Weights of a small sound classifier.
Training: soap at rate 0.0042, 22600 steps, batches of 128, held-out accuracy 92%.
Rows from block 7 of a small sound classifier, named by matrix and row number. Each number is 500 + 40 x the weight over its row's rms, rounded and kept within 0 to 999. All counts start at 0. Numbers have three digits each.
After each channel's rows are labels from the 100 clips, of 14976, where the channel reaches its highest value: "responds to" is what is common among them; "loudest band" is the band of the loudest frequency at the time of the peak. Only what is clearly more common there than usual is listed. The data: simulated modem signals in the audio band.
# conv: pointwise conv (model.blocks.7.conv.weight, 256x256x1), inputs 64-127

conv.250:520633305458493526471489512565492551531444464494414516507501533433571585529468541519502493442514499512573502503476477461511579487506499508477541474503517547477439490463441494490528561509500470
responds to: frequency hopping; burst; carrier: 1.5 to 2.5 kHz
loudest band: 1000 to 2000 Hz

conv.247:427433485459475532489554539556486451449481422462394514507508480504442488478515507454557493494517517560528460522577464500494510531432498512549488487577480534506493505534582496498499556490509470
responds to: frequency hopping; burst
loudest band: 1000 to 2000 Hz

conv.245:506507503540515510492549546566476481481456496517536513508585492474451493519466490508469457442541468525478585477569387549574430456539538517513497537478563538504496647511548462457563561461536478
responds to: burst; 2-FSK
loudest band: 4000 to 8000 Hz

conv.54:525470431476473502495474458495438488501457515466379531523503498469509540439530501464474604515516452502545539489537451451451463481480494494481465467509514508556502450527536576471538538549463504
responds to: burst; carrier: 1.5 to 2.5 kHz; FM speech
loudest band: 2000 to 4000 Hz

conv.83:464541506485480501462418481444503502482510525488471462541448493431441470500493490481562502455505599504505504506486570442507508529466527473532490569492531485539498505463416499562439511607543501
responds to: GMSK; 50 baud
loudest band: 2000 to 4000 Hz

conv.99:494540543543540468550440490457544492579517578454525540449567470455583434547474515453575500509538505514492506485478536521486490482474497510418450463516504508563552493458468481547460464433477488
responds to: carrier: 4.5 to 5.5 kHz; symbol rate: 400 baud; chirp spread spectrum
loudest band: 4000 to 8000 Hz

conv.168:501462483517453471487483487557559473457485536462608535504579472470527472525507482439507569425443521517504548481491471540539479530565520486485480565579553497518544520493503498484501466515505479
responds to: 100 baud; 8-PSK
loudest band: 4000 to 8000 Hz

conv.196:561453482515466529474456512526609448487530531540456475531458494552534527458511519512384539473504467502590533539438551512512500505468534480467535549492537580474505473463564521520568530532589460
responds to: burst; fading; FM speech
loudest band: 2000 to 4000 Hz

conv.231:521459485517532501450519527463498492476506509527512533522572543438495417491509487524469473493483438517482585455528465500470463602495464533598501522491446520520549497487533499439550481524511533
responds to: 50 baud; QPSK
loudest band: 4000 to 8000 Hz

conv.33:571459475513513456532510491493524518507485427437458473507574464484441538500477447493512475484466574466507517518471586516465443484457511518452526509456497454439485498449537470495417439491455480
responds to: GMSK; 50 baud
loudest band: 2000 to 4000 Hz

conv.224:506531512527533502494529513479504488502493489533506558495580511497547452568499487492526432482577727470464489514514502538497479479486500544428484477509505509460548446431440473533476464520483527
responds to: GMSK; 50 baud
loudest band: 2000 to 4000 Hz

conv.48:543450483481530485517523496489464499495505531496524425537408523460427457529539518496535493518450500457497499483516462526562520541519478508517533498490471514434479504480513454499483439536397437
responds to: 50 baud; QPSK
loudest band: 4000 to 8000 Hz

conv.87:551465500497472499500530442563567486486500456488511482532382452449477485480444510434467518521451577542564492528478576551410465567536509504468483539534535454528549472495585508542480534469415534
responds to: GMSK; 50 baud
loudest band: 2000 to 4000 Hz

conv.84:529520506490457480447438506497503572431483463468421467592428539464509494477498515479538516475421552506468492482459562521445507439512494522551556515551510512538474483471427508468503550573457484
responds to: on-off keying
loudest band: 4000 to 8000 Hz

conv.140:497492493482538633628464563476545480459527505517655485504458463481475524496498423534541494486533453525462474497475470436505543573519512539516479502499504494481465515556537517480456448529560516
responds to: 50 baud; QPSK
loudest band: 4000 to 8000 Hz

conv.193:537455574537504542533498536528516529464518523531547490456519475498489525529482477522488516580473441513499559516459373550481502566481541501487547451488498474539501483441518532439511502495556518
responds to: GMSK
loudest band: 2000 to 4000 Hz

conv.43:537445461519488498516494512411573559480528530519419404472551448499535463491476547441545543551508559530532533501459500499472575501482465446515461417490485470530454440478495551519474542542494450
responds to: GMSK; carrier: 1.5 to 2.5 kHz; symbol rate: 50 baud
loudest band: 2000 to 4000 Hz; 1000 to 2000 Hz

conv.136:494551393450463501522524535609494504553495503479556537603512423466569454517525537543468516565499510539430477486459527491489472476560555437551515454515409513577517476559491516466480504505505433
responds to: 50 baud; GMSK
loudest band: 4000 to 8000 Hz

conv.108:509488465393466447489499485502479463471546518503500485475538427454478466427423455472433500478488468498499431464528449470505424492479527480482430468463483506518466492429528449450538495470507417
responds to: frequency hopping; OFDM
loudest band: 2000 to 4000 Hz

conv.216:530442574497524520516451489551493506460543588519447483447525502474459537493478513519611481490500492546461513544523508477477392514454556512538478600513564556463498486499462529555498547491494528
responds to: frequency hopping; burst; carrier: 3.5 to 4.5 kHz
loudest band: 4000 to 8000 Hz

conv.160:455504455452439479487561476544513513487540538584553535575359512513507512481533551464484494521468524495474486431412506473492490529497464501527400487467508442514476488439564469469507479444475470
responds to: GMSK; 50 baud
loudest band: 2000 to 4000 Hz

conv.205:520508492435421500514458552422513500518451545452521524472483538558483489464493462480513514595477463463487537502483555476436418525468471509462416502507449493480493498470445556492476482486501524
responds to: frequency hopping; 200 baud
loudest band: 1000 to 2000 Hz

conv.252:515548536484539455501425554606515438492491437512439516513504475475455659525454551581520459469517615563519507480521518474535598508488513514449562509525538592522481562483521486499550560526472474
responds to: GMSK; 50 baud
loudest band: 2000 to 4000 Hz

conv.105:445564550501510478507518449561516460472480463542485450488484489487524498459468527512511498509478547574471516491515484497515474591472519568558458433505520545507501551510527511403524555519536511
responds to: 50 baud; QPSK
loudest band: 4000 to 8000 Hz

conv.90:472479506575444494481518467448541480509522558510542475470434505475558442431489517498509531467468450450484471465451448520513494446481508498453465485507493479540500488485437530515489513473475491
responds to: frequency hopping; OFDM
loudest band: 2000 to 4000 Hz

conv.104:536532518540471482533444517494468475461547477507517558504477488536522562456486434479526467466484446520494544569447494487557552529477536533495443460541489538621464498502528534467498499518504527
responds to: 50 baud
loudest band: 1000 to 2000 Hz

conv.244:496491549529547468472537556496454474472496561515589511458537502526543478500461483472511496496467435500522510498420460515483568524529507486589434475468537500579464459548467444441501534476500580
responds to: 50 baud; 8-PSK
loudest band: 4000 to 8000 Hz

conv.125:460505501505523457499532460495499495493496514534528477522560506497494424512463532489489540487557465486458525473477479565495466607460461523489448483470462488495471539495480493495520500510478482
responds to: 50 baud; QPSK
loudest band: 4000 to 8000 Hz

conv.81:451469530514517535501446444518559482452588500479535528565572550502501524533514483495545483490541700538567477514466547466528486512500519581516592493531510545527582517417561493525564519555512416
responds to: GMSK; 50 baud
loudest band: 2000 to 4000 Hz

conv.131:499506474529459484581487479580490510480492557533505476479530456509588556603533614539541494538574487465524504442544518476477500497500479478499473470503551524527493447507500525501457502462465488
responds to: frequency hopping; 100 baud
loudest band: 2000 to 4000 Hz